A small multi-label audio tagger, trained from scratch.
Training: cautious_adamw at rate 0.0029, batches of 512.
Data: 26041 training examples, 149.4 epochs.
Rows from block 5 of a small multi-label audio tagger, named by matrix and row number. Rows with one number belong to one neuron. Each number is 128 + 32 x the weight over its row's rms, rounded and kept within 0 to 255. All counts start at 0. Numbers have three digits each.
Before each neuron's rows are labels from the 100 clips, of 14848, where the neuron reaches its highest value: "top examples" is what is common among them. Only what is clearly more common there than usual is listed. The data: short pieces for a synthesised band: melody, chords, bass and drums. In brackets: how many of the 100.
# fc1: MLP up (model.blocks.5.mlp.fc1.weight, 640x160), inputs 0-159
# fc2: MLP down (model.blocks.5.mlp.fc2.weight, 160x640, transposed), outputs 0-159

top examples: clarinet-like (28); harpsichord-like (27)
fc1.606:160113110093151086135139126108158161111083074142154128164167117161115178123140118089115101159106108160154096178172110094108105120107116196130129160180120141112110200097114166119171158171051097147095120127136137086165159173111172128127167159098107174132133067177124090133086104153121123095089145168093113105147091109145108137133038131087093177151128123135218124093152070195112137103122150135114129160158098154102136138145146152173091144052151116138124191128087140172054110098153128
fc2.606:125165132152080106167072122120127178163124034179123090138154113114162098135162137080078117119156141136157099103057057188171153167159163094135129137060169153104149087105126167128120142115141108141138055108155137114184094095194116117110129103086157141148162178100118122156051178130150178134123122155132112109152151092158178140088144130159106161136122158127130093083099136054112101112125116115158113119142141184145126115121131085147173149151141107097169106155110160127096181191166188

top examples: horn-like (71)
fc1.324:107159174101125159162152092140188151117156103148121139159161086175115059091091138171103103155135108120195123110122159129127179103207106130184123077099123114138104098141119137154132070149092142027155122106157160138097183106123092089137127099137126198155070149146131111079155122143112119115096094076127151193167133132141165091197156126168078147164093137128112149157080125110142111148114138123175169118160100145161067128119102097086087083145138092083098086133122065123175150133107165
fc2.324:093123211093134183129118108171122137136117128125072134102151127122141137078083142119139145109125177088158076043068125142128159131138208103145166117055099086146144142174154176110116101112127111101065100128117147185159069117143138180138149125157153115136174149086095139150097092160132150081072145096174105117179137149062051107187098174085102147169092135144181126121134126123101106123127155116157111099072141144098145155100126161130162134094101098121110158085103117129161199095131130

top examples: string section-like (30)
fc1.96:090105109102104104150145139079136120145136121149133046174095148162111080144136103075148091122134196141155096072210146198134115132140097087140119113127132165162105134108134105112098129101117105085122162138156152123145174183159173116134110164134132160187074104134178168039151148122143111099147142097145144110122099122132086155097132092138121163091177107099198127096128151213151145111125149150133092132139129167137135161143129120170090180137103138114000135118161114135109150155138117
fc2.96:144121126120058103066125102177182143080146131135130127135113152122122133137098114147133190104178061105054155140134128091161121163163137179134152067125114145128172100154103100100126091136120152165177148120178136083134124148073127131153165123169133137128138120172087078087121122091118129139111180127108118097163126179185092120140177148136110145138076124120173086123198119093127120202110134191125146142090144132078096158115162054132103080077097108145077149107144121155184205166177159

top examples: clarinet-like (31)
fc1.52:153131116127075157136111152091150115086116102142143157178052182151160111060106138126067145138079105113125138160102065128101129126077133100143134171102069173115107131080085119070147075114162110161142068203089170113075131085105200171147151136112182129073174137127123164129094129156145078159109127100084160141164127132164109165124150161110141086154123178133179114109117160117132107110186126098129159134138102132107093160179131125115164102084151184139147069086074145158113115176132110
fc2.52:158133142080064107152125144154080106101154137116149164091147169099157166059076143130105163125221167159109161135099101069120093118201116093130130074167138128057106130138131131089142203124098056182122147120136129140106168127175147110108177111089165133149173148104096143141085164084137149093119131133137158205119088163108112154136131118076129168126122141191112090142131146152186129123134078147110117104081134103159119181179135112140144111109152151156166154106084071151164153091128176

top examples: clarinet-like (55)
fc1.152:177113092165109117170132175125113124109105111137185086138125123134120094115136131119121197116166071146146168121178106210132085120081127124089131147156124139168132062083118182158142172150091105152101119164114111115128154109120085175128144096177203119130153222088221145101123129173102125117116137071101125112100144125134126135141152109079138094162115087118146108159132118135175171130133131124228128075137158167109074114118160151104108135066133107132130167128062123118206128097096127
fc2.152:078103144195121089134124152176090114126145093136128106153099094097098123143153152078076112160112110156175172129137111145099046132084166103126160132138083156193157140177071134123104104127139136162080123125146110192146095090153187101129147104128163174135171167099107088130146138120183162157132172104137100122197199132072106115122083099136099124119081040158119125160149155088093081144111109102112090084107175150159114119182123055152124143130161074123132164079105116136108099127161093

top examples: horn-like (45); rimshot (39)
fc1.489:091176128161113166090140152114132122097120090162151113089140146097141146165099096138127164112147119176137139142152115126124193119179144140170065049172167129139126094052077181142129115095071173160163100127125093152108129100133155145108065106073208153134128151127184120119156147099092058087139102134148146108178073130141152144165143126107162152140114093142121161116119176186111155111131166111160160119148112203183076118146096137073129122087123159121077151111039086128089120121145108
fc2.489:135154108128094073147118108136112087145137109164136094090153096098128199099110151136126139138095124100102134130150128113153134160165151149196067182079098120142116159184142192172124140126158143112105163135109171134140101181145129162100181173145158132167165148115074144110195054168166133149125129093123146146134174142097069141159132088160137105152148144079121108082108169097080090158118113160126164089169062134144216125118146161106162121120141111111042212088117098068149122122106134

top examples: horn-like (66); ride cymbal (33)
fc1.280:107097173059104118186190150059133119061148079122138170111149096120120102156129119121195088126132094107138098091141133133120145074110122148112109060113117119160142132061172129158152153098137200127099089111135170203099120146107120151095144173169121105185125100151176122110167100161163142088113122056120117130144133167167113111173132128120146186130097066149100138129155062124110119107172144140203079125178179180126141147190095127121103146174115134091104110129103087146109127171124102
fc2.280:125104107137100106154176118125167155151129111166137136188125124136144162127138157130081180154125098073132080189132057123126207094149118108082113095070172187159183084087157101136164124137132114115108148116127183107167102150154181152108106102203150179107141113081189163166102060100106158096163111074066080106141095145111158148160120170124171095156114128063100116106104148153100096159135104132081132113127120200086174113146135145088147091070124117097102123104102122141098151149111115

top examples: clarinet-like (27)
fc1.33:130138105195118218071159090039120157127057123147146128101125165126125128134158134153092082137126156150190139121125129128096126132179127120082144081075142139176120183135160102115133071109124152119099083161120144103134118133149108083129148148123109117155092169132150158135165116149163111133110117023129144154170117198192118100126136121175105167112111145082124142167198070146146131123080138088152111130110198124149086067160154129090168146113117124144105082115129062145141160169143080
fc2.33:151176093137131155186162093102138174101144087123137141134131162136091069096118104197124111134175103133143147113102155148100197158151149130175109124167178103081139130151150080135135161175101069050184139089168225128117094161174159117091133112106152160165149162098131136140167125092084128091105152095150113127120156079111113151141141091133146148155127199060126118153186169117156082139126102142100167111178108093165108105133111114074158104110128118136102153148053124152145182155082163

top examples: muffled (low-pass) (47)
fc1.133:104089172111160105126132120087113119154091072090101142156186201115077054122149086131177117136157072131138119147116047153126176094113125099146127125142098191096143135146164081151147138124121141134097093073150110189109181141110091134136188076123130100129076107151113118111135065103103110204093125134107173198134135167127137164105109122053076109169110112121110138129159174160189116139115159079082154094095099087163163117149134151122169163168129118117118161109159106087118080145137158
fc2.133:160077103147100155199103168136073120130136087117161122112120093134128078169112147135149143082105099128107183159119143154099125156172120155162144120156079134114060141144144170104159110000130115099099176127110148182141122119112091114122117136078111124137117098132139146117129114140127053105118067090168130086114136151094089139146154162088135140180098102030144120118116125127102141093100195118086163134188121133088138164100111117204151135165106144129121201166153103132112062146113162

top examples: muffled (low-pass) (38)
fc1.387:142114093087159147139120106143134175123149160192134158167165144105108120085108091126117179126115139158136182131116149123070121150145100224112167084134125127113101093133091192126139138109132136076081107128097143126198107086114152093095200148173107093116180064125037073177100143085144126118047154122086163115154105120141102141129155126101112100156125155140183119178135110088142118151124131048158126139116127131156123129121089150163134123118176209096179112131091139172119148157154180
fc2.387:149143109128156168167143147088150124128103150130117156053081139208201099125110106120069095082169138101079087147172167085115112099159112108141160115137136117215154137118108144128146123097150114097179117126101151060173172161147153116124161151168136136076149111202153132121173153099099116115069138116096109146133146097140165113201120105185176057140123139134167126172123077112126119133163133110070110131162113121103154164137157092126102170185115139098192096179101116106098092185122143

top examples: string section-like (36)
fc1.581:163125126171153139147124077114124158124144124115124090109125193136142034074094119183120203153140150098163066131181083096089119169174115159116108128156117161118062104120181127141127134193074086148157125092164157077129169136110107098139133107159121136122120097150151083173172148185169149082087162069136100137150094131171142134141151137030144099164109084128155073109148160109108135155106128154149125110119158101120136136134183118092168130106137103160105184133098141063114147142057120
fc2.581:179154122141120117158109118109126088093126034056141062142159185113083161185108094131057104141153136123148072173052141118138132147122178137117085163125089123175133101138183115119119139174149094162127137173133112106119193180127156109168157082126111156150119112096153131061115109119121139109138100116137095130165146104088106156138194136138113048135086163120147110137121101115094173137143094163142123104088165155149121113177137167121217084149119173137118178114141133095126140201137086

top examples: clarinet-like (48)
fc1.268:079183100106130149134210108131145124126145106094092141123147114150102178105112120151098141175089136128180122138183153126144180141144094133146123116119096123054093175107119116137129105194110132078118127155139142211100139100157163124134104083134105119149119161118148159084139194135163134080115099112172105139157135192182152123149169104109087162144131206131144149061063126119122114082140113121074112175152094138214118078119157124149088101195156081076134140097125077181145090123119109
fc2.268:080108138149126139112148159177153086181083142166123166074099099145119156112067039134135121104137142155112122139060140148109145132068164105094160132109186045149212153117063123137113164120133109122077178138156085097105123092137140117141115096116158103156139113094099129160085178119098207111072088095090121133173147123080120092137141181086128132125101163144109095110133106142138100154157157089095137137113139140050146162115162142097168180156145086142133177114089161125157179096157149

top examples: marimba-like (39)
fc1.509:126088123073140144084113151066178176136233079085118217175131144155138130099133125109129150131152186160113160089119128117129117153132102161105131115141152134179127146113149109101128059104130169107130082140176120117137131081160108166097111116099143097101120083154171152100199150135102121053109152124102177114098112097170150157089177109158128159120192145050095059163110169114199165133111171111103147103130148156137119116099091141148147140120122188149135146129091118127147085181135098
fc2.509:094099125082183146126111107098105161135030163114075101142115075120142109128100090171185120153080065172104094075090099133116101092141124139165155168075149152121140120181130139125176147173089189130184130146106106157151118093173112097133179162178177112154119141103123148176136122108123170173105129109133065092126144119137162121151112163160179108078136165120153144122120141140158186132171099085152173104130137140156163109107112070079131125032131126155139085102084179117151108169153118

top examples: clarinet-like (48); square lead (47)
fc1.87:123178140159109209087184098104084178133105167113122122114113098108134168159158115103125150156105127107130129130199130140126147072080109177120090126100132134116105068116123145102125132121148094196194085094110167149159136147100115170111136113061148132057185167178148088112106087151091127082140056103110141169095147134169118110095130149120089112100178102158103129113120185221125149180102149087125035192179145132126124118123109150143107139144128101158114161090136132085114126132135160
fc2.87:160117111177137111208158144114173135132107108112082171146095105131112091194116180104105086157123158132111148130138091160088105148128164139063189110087176111134132145111082104150101106106123127087139112080139138134158047120156097122149175132124118174116147173108101150095098068126212133137148159163112167167150102069140079127155126115144185151111154106107197114153144148080142145156162073113150135098082145174114106133178127098125152131134196151014115159144148123121118185129127152

top examples: marimba-like (42)
fc1.242:174113108142127126071132217130157121127038126154081162077113107105134044098109096115102172171128061137176098151143080107138176158154115117119102127110107141111091141113101105120148082187139114158132110163147129095145115146132183110138168157144102089082123159154139106089146110161084113136134105152136100186180151083156139113075140176125129149148151077125133121131140146157219131152100135049106153093150122120154152106086075187105155078112154109097109105159117092121053173110125107
fc2.242:147165111120152143124092160125136112145208138136167104159088092155137061097154160063173057142089104151124167093085143128135127081114093130095104087192114115131138113126119102097142152180095105152120122179126114118091139115168121169118133033080120131197145128107114168145116094095150188095099055090128137195177137150121082135089119106153137190098145077141098068141119120159122136196136107126111053102143129133142148152123173151097157156141080094055109140151132157134111116128092112

top examples: horn-like (53); marimba-like (26)
fc1.603:097119180087097118131174093123130130126201089103129101125141187168078053170139124106199049101088161126191106103108124099108193076190127156113139089084147119110120115109183156172169157064129189170140108063147125171149109089105192149117179113149127092135114138170154120094160120135116140094133086125163091127126145124148118133140117108096117173151083130140089102084094100120136122135130143120181115147150102135154118072110099151156132092147084116134170124121103105185129191187112094
fc2.603:069135136127113114178080098088135110105110121131140162109141148120124204110141107121109111119125123099087095171118069073133126142156163100111074119092137085146125120107119122084142152135074100089106116118096118100192122141157202152161112085132132091195115129136090195129117074158103170149098151196101107128134130118077121122198095170115154145184080172060128129113141131099166161127167146154134184127167129142102097107113098048072179090103099107082078106169126070108097115155160096

top examples: muffled (low-pass) (28)
fc1.54:083162188167146161124153151108112142129097158098059124106154178131165207081123143084116137104131141134129190136181120161068153145102133132078030115159173127153134162127172128093135096098108091117063141130116168173087186123160115111172091095112134072040059121129131113114126119136125130076093115093097138168137140137158132125153142167128083148147128115090139118150119107098126129147098161126130169113124131146115113087186215087180098131086137135123114113106093161151126098164085063
fc2.54:148146119106168114076106150113132171160088108105107093113194135167160116099131174122152127136132076125168137126123161124077126138110076130164135141211172104168136083125117100077138181141106100173126150105065120085140182165104155146162091177108128110161110166120151146109088152120122125104170102138159152095173128057178092087122116158108089093050118156144190157173102102062116158179160128094132125121106165107133106099140095170092148126120091179201099168171084144133163142170089098

top examples: clarinet-like (28)
fc1.156:127107152096078194141132133109127144113165160149155172137154130179142175132100113122108127138138163134138159086118058158104160133090108171104104110080133116107112114082176090125145138154095133158100100157173131120135129128156117136107117152109111092057143188139152190057101126114113094081135167169171157177138094134179120163086097138054137124120090088038130103098075165206181115132143142125089093134147118156084085148148150099146143142108089107126156026132160081110140102174124158
fc2.156:161106115134185079169166142133145157152155136147148166110137104124125156087183145159139182120213122133127116163220099160158141131133118103106154147178131156146092134163088126140136094138113150088149113028146107157130160119113109148168167110112150092179135154048100174133142168181161163152117081158193127110111090141120072161131096119128077125088187114171136122148100108152121136102143141145157191098101117134119109196179108103110105120125141135148126054147136087141058067141148088